config.toml
model = "spectrogram enhancement model"
dataset = "telephone keypad tones over noise or synthetic speech"
train_examples = 39062
gain_aug_db = 10
n_mels = 64
hop_length = 160
input = "log_mel"
win_length = 400
task = "enhancement"
loss = "mse"
arch = "unet"
norm = "groupnorm"
hidden_act = "silu"
weight_standardization = false
padding_mode = "reflect"
pixel_unshuffle = 2
widths = [64, 128, 256]
blocks_per_level = 1
block = "plain"
attention = false
upsampling = "transposed_conv"
init = "trunc_normal_002"
optimizer = "muon"
muon_scale = "match_rms_adamw"
learning_rate = 0.007
momentum = 0.95
nesterov = false
orthogonalizer = "newton_schulz_5"
adamw_lr_other_params = 0.0015
max_grad_norm = 3.0
max_steps = 40000
batch_size = 64
epochs = 65.5
lr_schedule = "wsd_sqrt"
decay_fraction = 0.2
final_lr_fraction = 0
warmup_steps = 1200
weight_decay = 0.005
adamw_weight_decay_other_params = 0.01
Rows from block 2 of a small spectrogram enhancement model, named by matrix and row number. Each number is 500 + 25 x the weight over its row's rms, rounded and kept within 0 to 999. All counts start at 0. Numbers have three digits each.
After each channel's rows are labels from the 100 clips, of 14976, where the channel reaches its highest value: "responds to" is what is common among them. Only what is clearly more common there than usual is listed. The data: telephone keypad tones over noise or synthetic speech.
# conv: 3x3 conv (model.mid.0.conv.weight, 256x256x3x3, each kernel summed), inputs 0-127

conv.15:556508499486529497501515508487517494478487514532548462493505492490537486479535481465502490483446503507494500522487538492454483470480510503483444514492513480512507462502502492512488514516468459486534481515500476448452517472453479542441567546503495521498515513522496491529511489473530517490508519473480501523524516516562464531491512513483499519490494482507515530473462504521486482496530
responds to: quiet level

conv.49:484501510500522521456502460499517498503492444486511500485520479488500469481564507471462485464471504464522524513481479534537444517499506496467488466476472493527490513482536482511509491454508521476520515481497527483456515502526464494485501513496499524512539481493534506443514488535536502523502518544527508503497490557471534493522543522538461504485522477520488545548495473484479523492541
responds to: number of keys: 8

conv.189:459510521447520485464498515496535481510498492459494515453505503492515531513473562504512484482457546482464515526499480509499500529474552498532532475499464523529506496503510440476522473459491509476452496518506472475512488532501544472460554499501470526500498518541517523572494472490534471506486512512481510522484460518517474511480506538518460478487507488516489483491492509533497506477499
responds to: pink noise

conv.18:526481507477487506495505522497540470507510530488521481496469543472506487527500445480482490480455518506507480539509494476467508495517514479519522509469423508511519437491476479499551489518497482508516489495502481495492473540476507494540524526486462506517498523514445478507457483498502482524446430534480478537482514467489514484542524516484475511493518502490510560499470493510494498517495
responds to: number of keys: 1; number of keys: 2

conv.127:452523504547465520482490508475514517501462494500470487469508508482476450563543451542472447459525492481518565456531503511502549497473447529500530489471470491470488490474548512499497491484510503497478469486513521577501489522541518498544513500522473502523498519503493534552471514463516511533520519471497513476496548485510497468488547512535509465509481516507535494533512520491504483516547
responds to: muffled (low-pass)

conv.10:495442513453512513483532532515521470548476491459496486468495500478473532549488497499515490525489476462544513499520501456489492532507497500509523494514482504510489491487538476515511484451515509507471461515504505470470501501483450494544498500483504522513522518479504523513490475525509495485504523468515515500516487488512471534498492513500491482500518482501453481523492509518503502493503
responds to: mains hum

conv.72:517555501499521470473485531460498491502553495502486461470509520467507517484502535504476521510501502496437506508529523497497479509505504540500475485505444499502493470492501496472521476514491519509507497507523490519520465522490511464505563534535475497490484509526506526538448503520501457518488522533534497514507476513498511498468523537498467431509536461506438478466462520487493536483490
responds to: pink noise

conv.219:501502433517492506516538509509502483507519501440502515517475549488498487485486510480477444485474480510485498469482511521488496494507531474474486517501516487501476489532496502508491510523480517477527509485497503461517458508474511478447511403488509500547465483511521507504450515444529493470523492521481486478478465527488498477482490521520450471512486524516485467552500472502482477439511
responds to: clipping

conv.81:512490534504507492505513474526506458471498523511529526456484492504499513513489492476478493528445523497497509517484524493503467490498522453485512497493490527480512482480485528479518478494503488479503500527494485470445498502485516506500481525491487531521494536519493452536535462475531494466488493499527498527518484549530476529523552504516508494496528506517537512498530509502475485493497
responds to: quiet level; thin (high-pass)

conv.58:486520507492491534512508480492541520496494465510478472535474496527524457462535523477504475494538476500461489500521512467466527479509474526445482502478507511498473495469514486487466509532470554509528528492512509528497491539459544538470515497506484515475453500519508519516490533496471499490505553460481497484506482536553495542486492477460499493531488488454439451514465495495500547493489
responds to: rumble

conv.41:479550531527461480529504512482572486529509530498476523489503513519501512521532474513480480514543511525493499557518510469489499515494490488457480517449510467452480486496508483520478485518487493510479517547530455539502443541463513512494491525484495504526478510493505509523518512491504495481479503480499524485501496510534463499451521508501468524519507487509493465509519472475471485539527
responds to: clipping

conv.180:503506528500508519524515466488541521512517535516531513476531483497501494506512494505494525466474479516505521534557507513479506509511485495485513492516487517479520498507485502537491478518499498512491513527514446514452486516459496484482543552559521481474492507499476467509434497467488464520473546463473498513490551510503465520478483465484518544489502472494518507458504496463465524500520
responds to: number of keys: 2

conv.136:478504484455536472488474488494516497465507500470501522446494510487476488492491532454495484543488521520491483503521527516526550521469526541462520486529484518487567514508489457469486533505498500479516501476507495476558457515550528459458504465530472516507491482545479498529501464527495496491515508490485518495517463516500468484478456497513512444503475494521483499488484539537484491501510
responds to: quiet level; rumble

conv.126:518513461548499496448556516496515505538482514497464547497490502500481529479513466527507505453526520473561518437497483472525477495478511482516488529471538492509455510526455472486469470516518509520514468503518479460476518518501465518511519536488511506470513497495526491512508526540526519494510505528467535435483495520452486526517481508510539461502470499510478518526456505524531480511535
responds to: reverberation

conv.66:508528482537513458517497519497501485505540499512512532501512475469517460497501490537469488509519520485491509502489514487483494498487456536475474509489471454478516464487476560477531477501503507522486506486513548502477447534459543455507484489545480483489454500499510514513503517475492519494498469521484533515473554526500507484532490483462517442498517490483498440474487530466486498474537
responds to: rumble

conv.153:507524515486531504518481487512492523472524472483503511486459508504511495492497555497487468451507536492471498481480506500528496493522477499490502476524450521507494512508509501425457500486471467468493503531510505509504499486496519498510512504514495534508521490525503506543474510508467519517518532523509515487518474515514488485474531494503464467534446498528472553535462499497483532472492
responds to: pink noise

conv.21:467513468486517502526515488513554499521520475474503539460509516513505504501499489479506527489477465477539527484456528486477541509494507512510522488476462469513482533486477514516447540479451495522519540555520465464541492515487516505477514476487495493524459484508477483531482496520535508519511495465482566512476500548527484460529558452547533524484455502569492478516506546542513486504542
responds to: rumble

conv.144:495556551492530476463477536516529506503519470500428492508486504491523498496502500533513478495491512468488539499509475481494477504489483494543507475469472497505468500478521481487534467449488517523483515471479508485480514500509498513499528528455507494504489533481547549527479496476541472502524544528504456502524521519491502476476537519493482501507514509499493489525478530489544516462474
responds to: thin (high-pass); white noise; rumble; muffled (low-pass)

conv.82:492497554511430518484515518486483463488498553472482476488511532485520457505496459498517522493466492512507547478483491492508519520453515518515509520464508528506553534502512500518488504470550517518475471457487484486463512496512513472494532459544524492527504494542524494515500520510507501566484523510468480484490523490462481516500482502497514497527512519473500485522504493494493479492512
responds to: key "3"; mains hum; first key: 3

conv.20:517458527476485511499487520482522479528523477486512450516520511474493503468481519505571503524491515494521487519511447509472491488478523514478564483518473487504488464470435465479539499447504533496494483475518506482528507462460547455534471517493522484464504486524549511518521493515467541497472512485512507516473510495495480464528492493440480508508553474482484473533488552492503522510503
responds to: speech

conv.35:504535518526529549518506511517499518461501480466519490529517536481499501478501534479519505466482511489492505492467489509518545486526499475503485547462478490479467516495466479503464506488458521533503512508527492479508528484478503490507505492508524506533525476541460522483467489513581461525512492444511463488529502513480489488495467485487544496538509535481510483545456520515488529481478
responds to: thin (high-pass); pink noise

conv.242:514508465546460502468547495514492466487534533478523532515500491486516495529489504509441479469498458522508497463448515475532496502484479533471523521495489482506498476497500493488492516507509487489511494477503502521484472527491522466524504504533504527518459478489490508491525535478503478501483415496489531523462488498484486503517496509510547493469463471481505487501520513505454481515499
responds to: muffled (low-pass); pink noise

conv.94:512480473500462517513533482503492474490448561485525526498493486542501460487511489481522482493526506523536482505529509486526505535473526467522503507522530532544542536515477522504505533562502498483513478517476483488504508515520543497485495450502490497486518488541477450509516473521482541475478494501466484483509520484494502467469486478515505508484531535514479525516500476525490461521486
responds to: thin (high-pass); white noise

conv.113:512503461508472505490502494448556489471515534490463544492508498502489523471542490503516507491530510446491480505517511500509567484495505483502493533477504509531471537543498495505490532522496530503516536511524506498473479502463549493526548495547511483524441520512465492508505523462506474495479510498483470487523516512509423508504483474484486523509516519457498462441555444498474442503508
responds to: clipping

conv.97:479507545505476514449496477521535458485508493465511510533497552482492454482496495514470492466472466499487558458517464494440529523471502495516521486503483511501554444471502486495473457470521530501503470533436506503506491524514517519518497471525523494510516547525516505518479498481494497531488528514485492530510463483491511540494517456482530505506508508492494559530523552524491539525499
responds to: speech

conv.134:504487499515510529500508490486473469508453514512505519542482512535533478482495455492541482503484505508540534454484536492518516562466505464522542491483529505492495515495488522543496469523501485485530489480467468432482529536519498532459490499504479519520469492490467461463522477536523535474517479478487506508481496518518491527485496492489511530524477527550543528484513476497543480534495
responds to: thin (high-pass); white noise

conv.138:500470509464491527500485533547460481465519495516485479493543479503491487464471514511523529529489470487485493507492484495515510505509460446503507486483455461479524508477547465462526497477477450515512491439520525518494496480494482485489471516500479543522488511498507526477470473531470494522536476517541496489474474508492491470485483538473515496513498527489468456478469467525534507476448
responds to: number of keys: 2; number of keys: 1

conv.174:480537545447505460464507541486518545496489505549494430492507485497521489502489521488522517511529543476510533531511450458490484505472522514491514436468432506477460485451509473481496482493461505537478470484514502503521522476500478484516513538471479466491499521486534524496460491508519438509495466499521480513506504500524481505498493513492455496545525482516489482501489503497480509501519
responds to: pink noise

conv.167:519485530502511496470500517487466489486529482482499469484479492528536476472490511523482491475494499447533473530488494506465495490479517541506502498524517513494491492473485524477465493499498506515497511503485500487479510561547492477458517539508545492513503535504505550460510532516475470541480507498515554457483494514468480510491500471527475524462494501486482490546476514504488505450511
responds to: pink noise; number of keys: 2

conv.203:525495482461481478486521471455495476459461513486506510465501480514503524537482549510528516501511469514499458502499554510519481456515483505469547494487498487479497525483485505463550524472509481515512566468510510526516496470473514504519507468508521487487501496481536511443525473468461477473525461519499510522495490489503485488503477509498511537493491529493506466498534484464475472496497
responds to: white noise; speech; thin (high-pass)

conv.143:525462512490526474490513530518499499493535487498504516514522465476503473463492513518529536476521508497481452499517482496507479470514444526519512488505481469494442513460523508428499502484532453503512525462483549523491484484437463484501470494501510479493517505504540535541486488462470481497523479515472541490474504492498477493471488466508484491505518504508521422507480519461482512489483
responds to: pink noise

conv.53:513455474495540503538490458485482517485521527496517511468523515482503514506521561467491539527446456559507493542519499519488488499497537486504476475497506515505528484482513483474505479562496496445512500532487525510492471476479472523460456488505484550546544524534488481511446517529512496534504465496517511493524453505504516509500481488477496470488499453546543508526481476476467524482517
responds to: rumble

conv.114:510514453535502498488505477482489471526505501490515512513541469483504501477510504509451472491473555524477496495484538471519500522492497466478510520474529478497505488511473488519553486513537461499511498493498493494486481554477525524485473477523516510485501503507493520520523488496517503451505504487434512508507515487517507506515468494519566497491490512460518520499529509498507499534509
responds to: white noise; thin (high-pass)

conv.146:508555536499551482509494517447478486471499444489535488481463499462535507491493532515526489483511493483493527494449516488504491481526460514496492484504449462499516505488477486462470528432460473496498495520524514492518521478517483459494517472465498522493529485516505533527507466473511480522522504554516531502546495539484503485482515498489498454510462481527514515515484543495507505486503
responds to: pink noise

conv.202:539485489519497507487494480473514507484517497486458496551487482517501551512495479507498506472551490509483439482495548476471519481495453551507501554504531464528457525522504503527465532487465499467490494511487496471481521494436492481490465521510513472495428476456541532475497543478494518489480512483506547479497477479501454490499542478518539545518451495480517485522491572523479493495556
responds to: rumble

conv.27:507488485481516488486516510470531442514500477473499517483520533508474511491491492486493512556475509542523534505545473530531471535494543479482499538531495504552490510465475477527501474530469491474523503535504513459535489553490529492464485502538485509469460503533526453483496469528469504528486493528478507499487537484522502532474500483507457484493524496524454454485494535506532528476478
responds to: speech

conv.29:525487488520511492516504526492499538450497533520532482490490524479500531505515516480517547508477534538529472462468514510485521507432535476541493474536532501507550486489456517460536528537512451515521478488448519476534500477504513467475497483469477480468481484535476490494494481529442519489506479491505505504498489491522533494552454513519469475451531506430517514491478515502526480519463
responds to: speech; reverberation

conv.100:436536504475513497528525519489494506494451468475484520478502507487512492493547507495505486504486510445512477512465502528512493490492519505500479511481463522483479487467474520494516499485494534509503503492493505485525520532454503469501478497461512476509470487532508482559524471490541500509503514512499437502536528532525500502539523521524432504516564501504497526517549503445474459492475
responds to: quiet level; speech

conv.115:493538485482491462469455493450480485491455504498469563469491505493480460450515516517481480512567491453528508532507495513515449529451487476502502514449524498485474501498488543481505500538530498531540507506520514487507499523502468497444489507523518480469503495509531475514489495523480471485511502534472504475522521527522484507490478498514498492476502491454495478505526468445482488485483
responds to: reverberation

conv.238:496510561491490487458500454487511481505502521525464478520466495538533526489471518507446512507467523544477500468473542516496501492545488532533507465481492489496465508476482496460483479444530510475469487484520504504491493476488524468518565503507499505498518520491524499528518485443546467529517526509494534503463497522502474540453518474475494510467491505471544502507489507520520530469501
responds to: pink noise; white noise

conv.60:506495489487499493452497498484497488495437500495486541524465489512488523471501513489572498493520515488500495467485485482508512499529495515497515512490465512501486543541508514454517509502547558504471534518483517495489570534527522464485500506492493460505506497486499480501541478530500462476497518545509503475495500550507511483489498495501445513519510481520463497494480488473485482493472
responds to: clipping

conv.111:478494431490472522546498509509480544529451476522492476525505489528480512526535481535489506446506490498491516483528473507491560480512513540495501506534507501463525503510529460531515539498483494529522507503492450530525486491513520523534530491449540494512460460473489506473493505481482513544493524486502473492486536477540493464499459487491469565493465500531525520563505523482504497518501
responds to: number of keys: 8

conv.239:516487503505522485469508470511536521496511506510507482508501491434504517528520492471505513466449510521515501516471515499491514492512519539447490497527506476504555520475511505534534502497489513527438504489487546510522506475477494524508489512496484509484527496524543468470512496501498475490475506511540522502488476513445530490558502503489523471545544549503493468525485548504531543447514
responds to: speech; white noise; number of keys: 1

conv.179:496490493506490501496521492472514561495504522507508499498487522510487523496469471544552494525512498484486523491499515509496558511487538515453519497515525462483516497537480476484466515488524525467481504553491499478515503464544495487552482505516518479454477487504502464531484480475504492520448503480545459496481496493502499466458509471475457511492498480444533503498522530533445520487485
responds to: clipping

conv.107:540530511472494481524496528492497467500509480518501505540545478510503486513522493530450520522505505495502490508552503488492493515484496514512457520482516541502501505485503505518502490548493485482504558489495552488501491518528502525514480482531508509520521504511540487491522539501486533496470559505488459474448538493514510497525473508515532535526476508514464528454505501492488507497544
responds to: quiet level

conv.195:492487517521562526498471471482541509503471515485480545447473525538496485514510534501505495496488508519492508519498502504568561487485550506508500504525536473509537510476489456484526518476484484489483489520542449489564482485518499453530494522506459485461514484516445512494580446477517508491481464530538510494535471541505511495475469527487481494528520507488507494522468500534504516468488
responds to: thin (high-pass)

conv.54:505548520561529454509481478523476522512530511502517521498499491535506524503519546493498490570495486494473498472476543522525474495512463477498505518516519464459525515507426513501456517476474458471518477524510519474511559496467482472515457483520494508477459485516493521506520489450482497505520525515471508494554482507522467546482514465483523539517488514500545504508497503499528491496517
responds to: rumble

conv.159:491519483457513483466456532492506534493500508515475513517509480530525517497476478552556482513516515466482544501505499428492493509510527454520487523501519524487501485542549485483549452493494490495474511502468490475447520517500504527480517480483487463530472520439480536501488467476526507492526524517515460534499509499516485526442498521446517507510514518523513480480500540477510490502522
responds to: rumble; number of keys: 1

conv.229:527537532516472537514511480486496499517538499511531501497489502519499492490525547477487508475503474524501457479509493504436539484509441524476487496500511504460506477474500535499461514520522509480477484493496508524516493514525512481508488508547510518524531514495445497455538547497405524492506476482505563493457485490520547491512519495521543500509469451500480488510462477503498533541513
responds to: mains hum

conv.48:525539491498491535479531504506455483481507504489511473516515501544498486508532511489486481471533489485450486468481488478517530524515508525493486504487493516512518493453519526486512540519506509517505506509513514496495530488488518461489516514478448500524473474549512509496556543519479498560500494523500527480509521480544505490464509486543507503543521519505461482550508469490478460473517
responds to: number of keys: 9

conv.80:488516501493527516547504485455528483453506476485497471495480498517497526506486487490462499530512515503462467501499504490523500502459541510506488510481532521497527517501490489463505477487504463504480504519516530463508487532509538473491499506507477511504448460526496482531467502522535550508492506545544496523509477513509505476499502473530516462544513531533538533509456547479478532516529
responds to: quiet level; white noise

conv.98:472501482454475486531495541512497492519462495522497458498541528496474452528496513499447506439502514506554494488475483498507520502529486550525520491534479502524537487509539479526515463506510479476504471490489536532486496518513528541494552464501514524464528536515483485504436503491509501499487513527506516532485504459546501476489486544510485479499465533529483532532545500508485501510459
responds to: number of keys: 1; number of keys: 2

conv.250:530496481491505473486491501483547498487494499498507468524459488517471533519518496564491495525491475487546525523535560475540544488486510506504492506491476446498530513505454471516527517473504502498510515530521501518508500465493488492535468524514507475505483473423506486463476493509492475514490503507496515482478473475496473505520503492487486570476508493469476558547502517520547497509494
responds to: white noise

conv.149:509483480485501491537518506504447518532448501469533475554517463512489473474499485522534505493543515484468494511500487494504493497522480482490481532501498488491466517472470521478518534502459485495490508525500473508459562532478493543507475493497514474563488514473502524461506520527466496514462497493582526499485540498475484508505459496451527526497474480496501478487522510482493491434504
responds to: rumble

conv.200:519514472530455482532511505485496517463480504489484524491532489487496469527525522484526493497542498458517462519510525508542514456518477516554518560456493478502501495480482481497521507511443531524548533503523492523478484483499484466523478487521510486473499499503464512481503430485482501534455520478516520469544512501496473513501503532436490499503492550472500496519492488557484523484504
responds to: speech

conv.131:549496510494543476470496552478482489526516496487505511495533440495529493472467520480492530469505500483517492565490515458490477512511492495500527505482497488525513496512485474465490508506483485458532505478474477506516509540505488466450528482482526507514538507485491512510491485520521479485485469497490538480512505511463484514475453533503538493481431493515509481511497489511538530479484
responds to: mains hum; thin (high-pass); number of keys: 2; number of keys: 1

conv.173:480483518526497510434472511524489519489532520505524476519477482529485511520474459477530525492484518508490498497520548493491483479550527494484515508488509476535514504565478508424468531486482497520493515529465493462490525486489494494495500560497490484466501488473471530511512469470505458511475467470521504473502466485481502509477506479506459533491488511497512571503478482490488482502466
responds to: clipping; pink noise; number of keys: 2

conv.121:516553441519521473506484524491521533488467498519455485538476494477517514541557533517484496476518484491510504480500505487536467490476484513531499487516518498469482520494559507480495488478478492543501493495504519490498504503475464514491532536506483547476484484512526571468481523509501485482522444517495523494483473498546500557461478514473501492475543468522467436545500483489502482490519
responds to: rumble

conv.19:502511493540516496448560513492466468498490567537522509550477525501531473469533502507493525471476503463515510481512493474498499516506490493475497458511528523535517480512467491482494531516539469530491499492489496488435522523495511501483539546541489500505511510475507527479528476464522454494449503491469486488476528500511489527519467520503515474521470487467482492526488465478474522465502
responds to: clipping

conv.3:467537508511523480502522531490525511498509488476507460465532520503534477458531509450475509489538499497497539494502481488524520528480486507504511486495503528518515496491552436501491460474500463484496471502484468472488557519557477507460536458491518494559528517485506519497478544522530497470498511495472535487496511513509488530545481535539503489504475508504507456498482485521524505509489
responds to: reverberation